{"train_examples": 26041, "n_mels": 40, "input": "mfcc", "win_length": 400, "mlp_ratio": 4, "fused_qkv": true, "inner_norm": false, "layers": 8, "muon_scale": "match_rms_adamw", "orthogonalizer": "newton_schulz_5", "l1_shrink": 0.01, "batch_size": 64}
Rows from block 3, named by matrix and row number. Rows with one number belong to one attention dimension. Each number is 128 + 32 x the weight over the matrix's rms, rounded and kept within 0 to 255. All counts start at 0.
# q: attention query, key and value (stacked) (model.blocks.3.attn.qkv.weight, 576x192, the q third), inputs 39-77
# k: attention query, key and value (stacked) (model.blocks.3.attn.qkv.weight, 576x192, the k third), inputs 39-77
q.92 [149 121 114 150 168 141 146 209 144 134 118   0 121 127 143 107 136 163  92 168 138 168 126 148 118  71 138  98 132  94 157 134 130 142 250 144 103 113 113]
k.92 [132 110 150 123 136 147 133  27 139  98 131 197 121 103 133 134 101 121 129 115  51 104  99 109 133 178 112 133 144  78 126 125 138 128  17 119 131 119 162]
q.93 [148 130 146 122 161 124 153 178 132 131 129 149 141 145 128 180  94 142 145 131 130  55 129 130 139 141 154 118 170 169 123   0 132  86 124 165 126 154 157]
k.93 [124 127 156 187  84  64 108 173 132 145 126 111 130  50 124 144 115 136 123 134 172 149 131 117  77   8 132 157 115 100 154 241 125 126 102  85 164 148 129]
q.94 [ 70 129 128 135  97 125 113 102 123 132 185  96 255 120  15 128  87  99 111 121 120  76 131 131 138 114  55 108 116  82 117 126  98 133 179 141  95 136 120]
k.94 [127 121 128  99 115 176 144 113 119  70 100 213 113 136 133 105 163 126 127 122  85 130 127 159 133 132  91 138 227 108 127 117 113 139 115   0 187 130 244]
q.95 [161 137 135 136 116 163 137 163 112 125 175 112 127 108 146 131 217  39 134 193 123 127  69  97 125  37 140 124 136 125 133 153 150 126 107 125 178 133 149]
k.95 [136  81 129  98  67  47  94 107 134 128 133 128 133 133 117 129  71  95 127 131 171  96 149 163 116 255 136 255 134 131 134 137  43 152 162 166 103 134 188]
q.96 [184 102 136 126  95 143 136 156 140 130 101 245 138 119 161 150 153 132 132  98 187 115 129 240 137 148 154 114 122  93 137  70 102 124  99 131  83 198 150]
k.96 [126 142 142 223 184 176 128 154 120 108 125 107 108 124 115 192 135 121 132  44 129  30 122 134 180 108  25  79 122 125 184 124  32 129 197 133 141 125 125]
q.97 [128  73  91 166  60 155  80 125 104 140 118 157 134 138 173 147 168 132 129 155 143 180 195 115 122  94 135 112 171 111 160 124 112 137 127 143 172  90 106]
k.97 [123 119 110 141 127 169  58 120 166 116 133 105 115 159 154 147 127 135 121 105 155 152 128 126 117 146  96 108 116 129 123 113 108 142 173 139 145 123  73]
q.98 [129 163  84 127 120 114 127 127 127 127 105 117 139 131 161 129 119 129 113 123 124 113 129  75 133 180 147 138 118 150 132 126 180  88  76 144  86 132 132]
k.98 [129 112 138  84  77 148  52 122 133 124 184 149 188 105 113 126 141 111 135  81 120 107 132 159 118 121 111 166 103  72 123 113 136 131 117 139 118 241 138]
q.99 [122 111 181 138 161 168 142 106  95  30 156 197 119 129 126 129 134 117 125  53  53 155 127 151 130 125 123 172 124 129  19 113 161 138 185 110  99  98 126]
k.99 [135 122 142 129 197 135 124 197 121 164 134 151 139 127 127 165  68 154 141 133 120 150 129  99 187 128 131  28 137 238 130 112  72 141 130 209 119 160  43]
q.100 [153 131 127  81  80 255 162 113 103 147 124  75  91 177 159 113 143 173 126 128 124  74 108 131  68 139 158  75 154  91 106 137 154 137 154 144 185 122 108]
k.100 [129 127 142 226 139 160 151 167 123  85 183 200 122  48 162  31 231 118 126 117  59 132 197 115 135  94 121   0 122 123 138 112 106 113 152 127 134 134 149]
q.101 [195  77 115   0  67 127 122  47 105 138 114  78 138 113  27 128 170   3 156  95 127  92 127 207  16 200 106 126 183 130 172 126   0 122  77 115 134 198 122]
k.101 [152 100 113   5  60  79   0 123 127 127 162 130 240 125 158  90 255  48 130 155  27 116 123  94   0 138 140 133 147 255 246 118 216 129 101 129 160 169 114]
q.102 [117 132 125 190 167 116 126 108 133 112 119 223 128 110 140 121  64 143  75 127 113 135 167 154 188 126 129 112 133 200 140 137 107 109 128 122 104 146  62]
k.102 [133 128 104 142 235 125 153 184 152 114 133  92 187 123 159 148 139 190 140 134 224 107 122 164 202 126 140  88 139 129 135 119 128 189 143 128  79 122  89]
q.103 [192 143 133  98 125 129  80 132 115 125 151 167 153 160 200 196 148 187  99 140  94 111 127 146 131 129 113 146 146 141 161 139  83 128 128 146  97 148  82]
k.103 [ 58 114 143 127 130 102 132 148 141 134  97  87 134 135 114  58 134 161 129 205 134 100 121  89 136  60  80 136 124 127 110 114 140 130 130 101 135  89 131]
q.104 [ 98 129 117 165 102  79 121 140  54 126 138 148  80 177 120 102 203 158 130 132 166  91 134 152  98  73 100 135 113 135 148 119 202 138 121  97  77 105 126]
k.104 [ 94 115 122 117 119 142 197 205 137 167  47 157 102 129 122 123 147 125 130 115   8  57 133 135 129  87 128 134 115 108 199 121 148 123 125 131 155 135 128]
q.105 [130  97 134 142 157 106 125 177 115 123 155 103 123 125 134  76 138 218 129 129 128 140 115 139 108 123 137  98 140 182 131 122 135 107 128 110 114 129  83]
k.105 [147 136 134 130 136 150 123 124  79 146 108 128 116 155  89 125 176 142 125 152 132 131 131 140 129 127 112 160 126  51 126 201 122 127 126 126 151 127 143]
q.106 [118 141 139 103 128 107 144 118 128 140 132 133  85 169 135 126 122 145  96 130 145 147 142 146 175 123 138 200 125 173 120 122 127 122 128 115 169  58 126]
k.106 [139 163 123  65 144 145 164  86 135 131 156 153 141 128 126 103 154 119 103 130 124 113  97 110 144 102 151 140  94 107  98 154 127 116 132 178 106  73 132]
q.107 [ 70 135 130 128 125 152 196 123 130 121 164  80 135 129 149 166 137 205  73 130 106 128 124 109 127 116 146 138 130 163 129 160 182 176 185 133 129 104 176]
k.107 [130 200 100 105 238 109 137 118 147 131 160 136 148 168  50 132 216 129  92 133 126 122 145 100 146 130 205 109 118 119 124 123 143 143 162 176 135 117 115]
q.108 [133 121  90  87 133 114  46  86  60 139 129 146 119 133 152 123  45 123 151 153 127 110 127 124 186 129  98 135 143  61 173 108 121 136 102 149 139 132 140]
k.108 [105 129 109 109 147 159 133  88 137 139 162 134 114 116 111 131 101 143 128 124  54 141 127 129  72 129   0 157 128  95 135 213 103 156 199 144  92 107 134]
q.109 [136 131 133  66 125  80 155 146 160  47 189 122 155 154 133 119 151 144 143 150  88 107 124  92 129 114 163  94  89 158 123 129 177 173  99 119 128 151 155]
k.109 [136 141 150 151  93  53 126 106 104 173 173 135 124 109 133 148 226 132 160 117 172 149 112 131 190  56 158 143 102 111 153 101  87 133 130 133 110  83 117]
q.110 [132  95 133 119 121 128 119 144 134 113 121 143 129 127  72  79 126 154 136 141 125 138 136 107 161 154 134 139 103 142 103 102 113 126 120 125 139 133 139]
k.110 [134 129 156 153 137 117 125 128 175 144 113 123 170  44 139 102  70 147 152 134 110 125 130 145 130  69 119 134 126  86 143 159 123  85 150 102 126 137 126]
q.111 [109  86 145 138 129  83 138 131 120 138 135 105  91 156 128  86 135 112 134 160 139 139 131 184 117 107 150 142 175 140 140 151 123 100 130 130 157 107 129]
k.111 [134 138 102 173 105 130 120 132 130 152 176 228 118 108 120 138 154 135 135 150 139 126 122 107 110 140 104 164 128 100 108 111 150 118 117 169 140  51 140]
q.112 [129 161 126 123 213 133 167  81 127 127 112 122  97 184 159 160 255 127 103 127 162  34 134 132 125  92 115 102 140 255 114 123  83 100 186  89 104 129 157]
k.112 [110 117 100  73 137 155 170 121 101 142 128 114 110  89  82  78 127 207 124 141 121 125 132 123  60 127  75  85 155 255 137 182  87  99 145 143 156 147 159]
q.113 [129 150 139 187 114 121 177 124 144 183 129 247 127 126  91 132 134 144 132 111 125 109 128  69 149 131 121 146 116 112 226 131 138 125  61 133 122 155 115]
k.113 [121  98  94 184 163 137 123 142 129 129 190 143  87 125 154  97 137 134 127 112 117 154 127  62 162 142 143  91 119 136 134 101  74 173 174 128 115 143 142]
q.114 [ 63 114 169 161 122 127 148 147 139 115 127  99 136 138  96  78 162  63 208  92 229 132 142 172 109 135 144 110  51 252  81  68  31  80 140 186 144 155 173]
k.114 [128 131 124 133 170 127  57  46 124 123 176  54 106 129 169 134  94 186  80  70 110 100 132  29 184 127 137 161 130 109 152 184 116 178 142 145 139 123 137]
q.115 [148 123 149  97 113 102 156  14 175  57 146 164  75 131 101 108 217 140 117 154  43 127 151 112 128 114 113 179 163 127 114 150 120 143 135 121 131 132 157]
k.115 [126 130 153  61  97 221 148 108  59 217 144 148 166 127 100 139  33 249 128 144 110 129 103 150   0 175 134 153 116 172 135 127  45 134 205 143 130 139 120]
q.116 [ 93 122  68 169 133 128 118 180 127 149  82  47 127 199 134 172 172  50 122  71 159 115 133 194 110 120 129  85 112 119 167 106 143 106 116 125  74 138 139]
k.116 [127  71 103 165 255 156 192  93 175 133 203 102 130 110 131  99   0 193 169 111 134  69 128 134 127 114 133 120  63 112 134 114 142 158 126 127 116 124 136]
q.117 [124 120 127 139 115 103 141  89 126 137 111 145 158 127 131 130 195 123 123 172 116 115 107 112 120 128 164 157 152 204 112 126 107 167 170 112 139 128 168]
k.117 [144 119 130  78 144 143 226 129 144 120 150 107 140 139 101 128  79 111 129 173 114 118 130 161 136 104 255 175 255 153 118 132 137 140 111 129 113 149 122]
q.118 [134 154 191 113  77 131 119 130 129 113 156 175 117 116 148 135 151 111 148 149 153 142 130 150 164 193 130 150 130  81 168 222 154 132 120 127 160 124 136]
k.118 [116 119 130 133  48  71 140 101 129 138 129 138  93 135  85  89  36 105 119 227 237 188 132  96 206  83 130 153 144 155  90 143 136 130 116  72 176 123 163]
q.119 [162 144 122 121 118 129 138 123 136 117  88 106 131 111 132 130 255  64  58 157 136  90  93 144 129  46  97 127 138  96 133 120 129 146 102  86  85 140 118]
k.119 [124 127 149 177 137  49 130  92 120  90 115 141 168 148 148 100 238 117 150 154 128 215 134 111  82 161 145 134 200 122 208 124 123 144  95 100 207 148  84]
q.120 [131 122 134 227  89 138  66 122 146  41 117  51 152 115 120 123 109 140 144 128 171 128 118  88 139  81 119  81 131 122 133 103 193 131 130 151 121 104 122]
k.120 [130 152 128 132 154 154 122 161 136 125  77 118 131 133  90 118 123  64 115 108 139 116 130 145  43 149 130 116 137 140 132 123 128 134 137 182 108 150  84]
q.121 [138 133 188 205 140 133 165 161  79 119 128 141 188 123 110 128 128 156 129  93 132 195 155 165  95 118 129 127 111 146 121  64  94 172 148 125 130 126 220]
k.121 [157 125 161 130  55 144 130 112 123  96 100 134 127 133 135 140  51 138 126 137 104 124 143 207  72 150 177  99 141 116 131 123 185  88 168 116 168 120 133]
q.122 [161 149  74 174 146 141 120 110 127 115  68 194 145 130 121 126  88 138  49 116 121 117 126 126 113 133 111 171 110 113  87 108  88 129 123 139 127 134  27]
k.122 [ 96 136 155  10 117 136 172 134 132  41 131  95 129 166 109 191   0 130 127   0 133 128 124 144  68 189 120 126 109 108  86 202 119 154 138 175 120  86 124]
q.123 [132 125  75 129 122 135 126 126 198 126 136 182 143 135 109 131 108 143 103 135 148 136 114 101  83 154 140  75 131 113 123 142 122 134  94  84 178 126 132]
k.123 [144 137 199 131 179 122 109 131 108 157 132 136 124 132 128 132 129 146 124 132  98 168 113 134 122 132 114  98 126 115 190 184 127 175 134  98 135 146 121]
q.124 [146  78 119  57 139 255  98 129 135 157 202  68 208 131 116 164  50 166 130   0  54 138 128  68  30 147 146 126 189   0 200 135  85 164 135 132 135  91  85]
k.124 [133 140 129  36 128 232  67 136 127 134 113 159 105  93 185 135 138 171 132 136 100 147 143  68 151 106   0  86 115  86 128 102 245 208 137 206 136  90 124]
q.125 [ 85 134 169 146 136 139 204 136  82 114 109 137 114 232 131 172 120 124 137 156 127 151 168  67  46 132 126 136  98 137 143 124 114 135 170 176 120 118 145]
k.125 [194 133 144 165 138 128 114 167 164 152 126 124 114 140 195 145 150 137 175 114 122 214 158 144 128 161 129  81 177 108  65 111 119 124  95 132 171 131 108]
q.126 [141 123  80 130 138   0 105 118 130 126  46 155  94 126  14 113 149 108 103 125 135 139 130 142 145 124 146 138 166 127 116 120 119 213 131 120 126 131 152]
k.126 [110 144 183 127  89  99  78 135  93 124 137 129 132 138  58 126 126 137 107 130 186 124 143 132 230  65 126 154 111 134 162 136 124 136 121 126 137 126 139]
q.127 [169 136 132 132 153 164 152 169 193 135 126 117 151 131 139 188 125 154 134 114 123 121 126 127 158 124 150 131 154 169 137  73 181 118 134 109 111 133 140]
k.127 [116 134  98 119 123 124 186 131 124 188  84 127 154 113 130  92 152 127 154 133 125 127 119  98 127 124 155 131 122 112  83 119  96  85 129 126 163 108 134]
q.128 [164  90 126 108 134 128 164  79 116 115 174 124 124 175 119 116 133 107 128 129 130 130 115 112 122  97 144 128 219 132 145  88  84 144 113 199 130 141 130]
k.128 [107  99 125 123 131 136 122 127 164 126 167 133 123 134 126 171 131 127 103  82 124 131 118 115 154  52 103 100 126  93  92 126 111 135 150 132 166 133 107]
q.129 [192 140 108  85 131 123  44 159 129 117 159 188  98 115  91 150 106  69 142 167 148 159 100 134 160 106 117 142 159 163 124  84 210 127  53 131 120 112 124]
k.129 [129 122 126 136 180  90 237 145 124 132 124 122 150 138 113 107 117 194  94  93 155 159 140 124 127 115  96 134 104 146 127 128 158 137 124  91 125 101 148]
q.130 [141 146 126 106 136 130 115 112 146 107 197 141 130 126 108 123 128 120 130 126 157 131 139 125 136  85  99 130 123 198 111  88 126 179 167 155 161 145 129]
k.130 [115 151 155  78 131 159 136  86 115 143 116 134 160 128  53 126  75 114  69 215 118 135 119 124 130 125  24 146 138 125  62 126 111 186 105 125 160 138 139]
q.131 [ 96 132 129 154 125 115 133 155 157 100 124 114 130  95 137 120 173 128 127 114 135 125 128 128  60 185 128 138 144 140 146 127 120 120  54 133 157  57 123]
k.131 [118 118 107 114 192 160 117 120 106 189  92 120 128  84 112 141 155  88 129 152 135 114 106 139  84 164 138 131 162  89  63 158 113 160 104 129 128 121 122]
q.132 [141 130 118 157 176 232 102 198 134 129  90 131  22 148 137 127 155 160 126 127 161 131 108 124  98  77 112 122 170 186 170 174  91 105 138  96 114 119 138]
k.132 [ 92 106 134 107 180 156 160 152 105 128 196 125 230 122 128 129 141 139 108 183  91 134 104 129 111 140 143 128 188  71  56 156 133 141 136 122 128 127 146]
q.133 [ 90 129 106  66 220 170  50 120 102 127 242 136  98 105 124  87 110 138 133 102 179 134 123 204 116 149 127 126 186 149 117 129 214 122 171 157  80 126  86]
k.133 [114 143 127 131 133 129  63 137 156 118 154 154 162 123 122 133 164 121 177 148 123 124 126 103 136 104  87 109 151 122 101 156 123 128 161 124 108 135 125]
q.134 [137 118  95 110 109 146 122  69 147 126 128 138 122 148 172  13 132 120 126 126 128 128 150  84 132 100 139 131 172  88 144 100 207 128  93  92 129 114  71]
k.134 [137 166 115 165 143 136 112 125 140  93 132 122 137  99  38 149 124 156 116 129 148 159 119 124 130 143 166 123 102 130  96 123 127 103 122 133  93 129 112]
q.135 [162 143 129 153  78 158 119 112 156 130 138  92 129 134 122 127 127 105 136 133 124  60 124 119 131 128 124 105 106 122 129 148 127 153 143  88  63 128 162]
k.135 [111 159 129 121 205 120 120  91 131 131 131 177 136 129 130 109 122 132 127 204 122 131 150 130 128 152 136 179 168 113  23 127 131 143 200 127 151 131 131]
q.136 [134 122 125 118 127 115 182 138 117 130 134 128  90 128 158 129 119 133 123  97 177  78 117 135 207 114 126 174 158 126 133 121 106 134 125 129 144 124  73]
k.136 [145 125 153 170 135 122 126 145 129 129  85 181 135  85 115 108 101 126 129 137 100 119 115 121 124 127  99 101 102 121 124 119 124 126 106 171  74  38 106]
q.137 [109 143 193  74 130 175 145 101 116 181 111 179  92 150 200 136 128 133 130 190 126 112  87 157 162 147 110 120 236 102 136 125  84 193 138 126 148 104 138]
k.137 [156 156 122 132 115 140 153  95 128 123 127 154  82 119 122 129  84 130 106 140  79 131 133 159 101 124 133 166 117 129 128 125 144 185 129 135 182 144 140]
q.138 [133 134 112 164 134 134 128 152 120 156 165 131 108 126 107 125 181 136 120  89 129  80 124  27 106 115 150 129  45 133 125 140  98  74 106 134 130  97 143]
k.138 [136 126 222 131 157 130  95 129 129 135 145 157 129  87 119 128 185 110 151  64  84 110 130 110 138 167 163 130 132 127 105 123  79 121 128 118 139  55 120]
q.139 [ 83 125 130  33 137  97 175 123 120 102 132 198 124 119  96 117 199 111 191 255 117  81  40 137  66 224  89  86   9 147  87 108  92 147 104  83 148 115 107]
k.139 [156 111  87  93   0 182  79 122 160 205  16 122 203  47 135 146 141 128 141  99   0  56 156  80 177   0 130 155 113 120 172 195 111 136  47 128 159 125  95]
q.140 [123 131 133 116 128 175 141 125  86  91 147 127 100 127 126 144 128 142 141 131 130 107 134 102 127 114  92 135 134 115 136 152  84 130 160  72 118 100  93]
k.140 [135 137 147 176 145 129 108 118 142 122 105 236 120 147 141 152 115 144 138 126 107 125 130 152  87 118 125 116 126 120 125 165 156 135  79 122 154 112 145]
q.141 [ 97 129 130  63 130 129 131 135 132 130 127 110 104 102 127 176 126 129 135 167 124 113 103 182 130 171  68 126 166 126 130 123  93 136 119 106 125 142 111]
k.141 [134 149 124  85 123 111 129 118 123 164 104 129 135 120 161 127  93 130 127 137 121 141 191 124 143  95 135 163 112 128  82 138 126 136 135 129 169 130 191]
q.142 [135 139 136 125 142 179 128 101 128 110  67 141 111 154 150 132  92 147 127 115 125 118 145 132 139 111 138 164 128  87 139 117 122 116 101 115 128 146 123]
k.142 [129 127 180 197 150 110 126 106 126 117 154 173 101 126 129 126  69 127 151 129 123 157 111 128 134 163 117 174 126 138 129 146 129 145 127 244 134 161 127]
q.143 [119 126 131  63 125 143 127  46 117 130 120 130 164 132 128 135 129 127 126 179 112 165  99 162 168 130 125  45 135 121 121 106 149 144  92 114 131 135 182]
k.143 [118 115 112 122 255 158 123 162 156 175 148 250 103  85 127 128  70 126 162 127 216 115 131 134 158 113 128 148 116  97 124 191 153 131 152 115 141 145 138]
q.144 [ 59 127  91 139 126 197 220 153 156 129 167  97  92  60 120 178 136 117 143 130  79  95 133 129 127 122 157 145 129 178 121  82 125  99 148 110 216 131 144]
k.144 [175 110 126 140 126 129 120 156 111 102 167 184 203  77 138  61 132  24 118 140  90  87  94 120 142 172 130 194 146 102 110  85 128  83 147 124  93 125 151]
q.145 [ 44 129 163 194 174 104 186   0 148 154 133 146 105 183 137 114 173   0 131 196 197  83 102 163 127 148 129 112 125 103 122 176 103 154 133 130 127 121  89]
k.145 [153 132 164 129 151 122 164  28 129 255 172 127 104 151 133 146 128 126 132 190 166 124 123 127 120 147 130 158 192 173 140 128 147 143 205 104 122 110 105]
q.146 [ 38 104 142  20 128 228 127 216 198 136 192 152 186 126 113 137 122 179 128 187 118 132  66 139 101 151 140 140 114 112 127 134 129 123 128 122  86 128 130]
k.146 [104 145 124  58 131 166 123 134 109 136 206 155 128 196 195  76 149  78 110 105 125 142 165 117  70  73 115 127 110 133 182 128 124 121 150 153 128 172 162]
q.147 [114 119 115 130 128 163 126 122 133  61 107 128 180 139 112  78 144  73 129 128 133 132  82 136 129 158 125 244 121 135 107 123 150 132 124 164  40  84 106]
k.147 [200 141 114 131  66  71 142 141 136 115  99 117 129 132 180 121 123 167 142 125 127 231 121 109 122 116 125  99 115 139 131 160 171 131 170 130 127 133 129]
q.148 [143 128 137 120  26 180 161  95 128  61  71 151 172  94 206 122 131 109 114 128 103 113 127 135 122 131  73 109 116  94 154 191 159 126 152 129 141 144 160]
k.148 [ 86 217 128 133 114 135 130 118 120 130 118 165 127 101 110 100 220 188 136 166 127 162 138  80  54 146 174 128 113 161 131  99 127 134 104 117 144 102 144]
q.149 [125 130  85 172 255 125  58 140 130  66 143 143 125 100 128 117 144  70 122 120 160 164 110 215 153 133 107 114 117 106 128 150 130 123 147  83 157 127  96]
k.149 [131 132 132 120 154 105 147 118 133 145 126 103 135 112 137 116 122 117 140 133 106 162 151 136 189 140 126  86  89  97 125 124 122 108  77 141 130 130 124]
q.150 [105 170 113 106 137 142 117 123 113 130 121 126  97 125 120 125 132 128  74  93 126 129 114 124 133 133 157 107 122 132  84  91 123 126 143 222 133 149  61]
k.150 [113  96 139 123 118  85 130 176 136  83 182 105 132 168 108 117 136 125 127 138  97 106 114 128 155 114 116 120 129 171  93 137 102 129 125 167  16 129 150]
q.151 [149 124 136 129 162 137 128 128 107 165 128 128  94 203 132  18 135 128 108 116 179 127 149 104 129 141 170 146 137 100 133  91 126 116 108 138 135  95  27]
k.151 [131 104 124 150  95 126 115 200 122 125 180 135 135 121  90 133 112 154  82 146 160 139 167 142 143 121 132 111 132 141  89 129 163 151 126 141 125 132 150]
q.152 [125 148 127 125  75 131 132 108 129 158  91 131 131  99 132 123 134 132 105  88 114 162 126  99 143 113 178 142 121 172 143 140 136 129 127 144 148 159 127]
k.152 [108 183 145 114 177 134 125 123 128 105 164 124  41 161 120 141 132 168 114 102  92 112 125 127 107 134  69  99  35  77  87 124 134 156 158 131 117 137 121]
q.153 [153 133 123 138  99  77 116 142 146 177 160 117 132 110  78 131 120 162  98 125 157 154 129  69 128 118 118 127 137 130 129 155 183 196 112 121 132 147 186]
k.153 [ 97 131 126 106 165 109 147 160 132 122 140 163 123 179 128 126 153  99 147 175 197  93 101  46  94 156 107 112 122  94 117 110 113 151 148 117 130  85 122]
q.154 [123 126 127 169  61 145 153 150 125 167 145 150 136 116 107 130 137 217  98 138 163 107 123 125 162 137 156 128 135 150 130 129 129  97 203 108 100 130  94]
k.154 [123 128 188 125 173 147 120 125 122 128 221 127  88 113 119 143 184 150 130 127 171 128  84 191 172 191 111 159 134 143 103 133 135  51 148 139 101  53 120]
q.155 [144 132 163 143  84 105 116 110 120 123 126 125 136 142 170 130 115 146 131 127 111 103 155 134 174  68 130 131 139 126 150 151 169 131 136  70 161 122 175]
k.155 [114 121 128  71 230 128 125 138  92 135 255 120 106 156  81 141 110 104 149 150 169  93 110 251 139 125 119 102  96 140 130 125 116 146 127 123 133 117 136]
q.156 [103 128 162 137 132  91 112 115 134 115 117 145 127  93 142 183 112  93 129 147  80 110 131 199 121  68 123 178 116 126 130 117 140 145 145 124 128 132 126]
k.156 [128 131  58 151  42 134 145  80 132 103 137 140 191 104 129 144 123 133 123 127  86 135 129 139 151 135 114 131 124 133 145 124 130 152 128 130 125 120 130]
q.157 [157 107 127 143 136 145 133 160  99 125 150 164 128  93 129 149 131 255  81 152 142 138 116  74 121  79 132 131 134 110  62 176 139 142 141  75 147 133 208]
k.157 [ 93 131 203 126 159 148 129 120 129 128 144  92  89 128 108 127 131 146 128 226 118 139 145  98 107 133 130 144 122 129 210 169  97 135  55 177 139 101 125]
q.158 [128 135 108 136 105 225 127 137 115 127 134 107 102 123 137 169 116 136 122 116  97 124 139 148 104 119 133 104 128 238  99 140  23 129 100 118 157 131 124]
k.158 [119 108 124 148 114 203  99 124 127 112 124 125  99 137 140 158 135 172  83  97 178 135 116 122 149 124 125 106 164 173 138 131  90 168  93 129 111 114 141]
q.159 [ 39 118 132 125 158 129 129 127 124 140 124 110 141 132 108 111 129 111 125 151 122 131 136 131 162 157 136 109 127 137 118  97 148 125 126 137 123 123 117]
k.159 [134 119  99 130 125 175 119 125 124 144 124 119 136  85 119 103 118 130  32 139 113 130 162 129 128 101 183 148  97 131 122 124 126  75 112  99 105 128 127]
q.160 [110 159 142 124 165 127  67  48  73 140 121 117 130 121  62 157 130 133 131 142 128 178 121 109 154  61 130 128 129 141 117 129 157 158 128 145  90 129 101]
k.160 [127 137 121  74 128 118 137 132 126 130 133 221 176 125 211 140 144  93 118 155 136 145 122 165 129  96 129 115 131 119 166 124 161  78 128 153 228 156 130]
q.161 [ 75 121 112 114 127 149 137 135 124 123 156 128 142  69 142 129  16 144 129 164  85 136 120 111  98 118 147 165 165 160 123 116 158  61 107 135 139 130  88]
k.161 [104 122 140 128 119 126 127 156 128 130 124 113 242 127 135 131 149 109 128 121 138 128 127 128 120  48 189 128 129 100  95  80  99 121 111 120 133 104 165]
q.162 [206 116 133  91 103 172 103 142 118 140 133  87 118 126 103 138 141 129 167  84 176  92 124 125 143 129 199  94 128  70 124  29 125 120  98 144 170  77 128]
k.162 [ 35 181 114 109 153 140 125 106 120 158 158 138 125 174 114 117 119 146 188 129 152  68 136 116 130 117 203  54 140 103  90 132  98 150 135 160 124 144 153]
q.163 [131 129 168 169 148  62 126  94 125 127 151 130 149 140 130 125 146 119 129 193 130 138 130 155 107 146  75 155 128 141 135 129 133 130 164 108 113 152 128]
k.163 [168 134  72 101 140 235 218 138 113  80 175  98  66  97  73 112  99 120 127 134 100 130 124 143 178 120 171  37 135  36 127 127 124 106   6 130 122 130 114]
q.164 [130 118 120 143 154 133 146 197  97 135 127 139  82 173 129 101 161 153 133 115 127 175 128 118 144 191  94 122 128  75 126 128 121 163 118 130  80 122 129]
k.164 [119 132 177 143 176 123 103 116 104 112 135  75 221 161 113 146 126  74 132 133 101 121 126 182  84 105  93 130 119   0 164  74 115 173 177 129 173 112 210]
q.165 [152 112 102 213 130  79 140 138 141  52 148 168 149 140  99 135  85 142 177 137 160 126 124  88 142 111 134 164 124  49 117 172 143 187 126 151 134 154 179]
k.165 [104 152 114 168  77 122 139 119 101 141 125  92 111 116 106 161 135 161  92 144 182 117 129 124 112 123 255 125  73  86  67 136 115 158 137 116 131 149 119]
q.166 [160 124 115 118 193 128 123  80 151  77 143  97  77  96 136 141 141 129 129 144  90 105 130 173 119  91 126 152  79  74 156 188  96 133 122  89  80 162 127]
k.166 [133 139 134 137 120 135 152  93 126 139 130 101 127 116 175 123 104 129 136 107 150 175 106 138 154 126 144 168 150 168 101  93 131 132 150 132 107 147 158]
q.167 [131 103 134 102 129 129 131 109 126  85  74  99 112 124 130 122 139 121 141  63 134  89 129 157 117 136 131 129 134 139 155 187 128 133 143 126 128 111  72]
k.167 [ 32 147 148 135 110 117 135 153 142  98 181 125 129  81 118 119 106 160 101 133  64  90 172  76 151 129 157 118 148 143 180 165  94 196 138 120 120 117 179]
q.168 [174 133 129 133 118 184 137 109 114 134  85 115  98  65 143  98 131 140 127 155 123 143 117 128 118 119 127 124 144 132 160 134 125 128 178 136 120 141 141]
k.168 [119 133 129 106 133 140 113 139 139 169 157  81 136 138 138 136 132 130  78 122 146  54  94 166 163  91 125 119 131 126  90 117 133 114 111 119  95 113 128]
q.169 [ 71 127  61 126  95 113 124 142 136  90 145 115 114 129 104 122 143 120 128  49 157 100 129 159 126 103 134 124 124 131 113 126 119  99 124 133 134 114 103]
k.169 [113 120 161 131 147 115  87 102 109  76 122 116 183 126 176 133 157 127 175 132  92 124 128 114 172 113 154 137 161 127 144 104 109 115 129 118 138 130  80]
q.170 [ 32 130 176 121  84  89 129   0  76 132  89 128 176  24 255 124 219 111 133 244  62 162 132 134 126 112 139 143   2 152 108  89 195 129 156 108 140 122 129]
k.170 [125 182 105  68   0 122 155 183 139 127 214 141  95 130 107  87 255 131 127   0  56 138 126 142 122 148 131 187 255  92 148 159  50 166 119  64  95 179 195]
q.171 [130 134  56 144 137 145 165 130 160 149 166 128 129  59 146 135 126 131 115  92 171 100 126 148 126 134 103 147 120 147  27 123  38 141  67 181 104 135 142]
k.171 [ 87 149 111 153 192 163 126 169  95 154 138 154  42 125 131 149 141 129 127 172  35 125 141 134 119 129 154 170 132  94 136  49 142  76 124 185 126 129 121]
q.172 [115 128  87 125  67 126 116 109 134 109 112 133 118  79 158 141 163 114 148  56 153 123 122  70 119 129  48 153 124 235 142 141 219 131 135 149 134 157  55]
k.172 [107 120 122 151 129  99 130 131 136 147 134 176 163 135 131 139  77 118 113 135  57 130 124 237  92 125  95  74 155 205 190 141 128 220 104  72 124  76 140]
q.173 [165 141 123 111 154  91 127 130 159 126 122 129  84 130  92 128 122 125 114  96 126  59 130 124 155 126 175 137 166 167 137 150 129 126 133 141 109  47 124]
k.173 [ 74 126 135  75 121 127 127 125  90 110 132 130 122 119 112 132 161 127 155 140 132 130 127 103 139 118 105 107   0 126 141 124 121 130 255 130 133 131 129]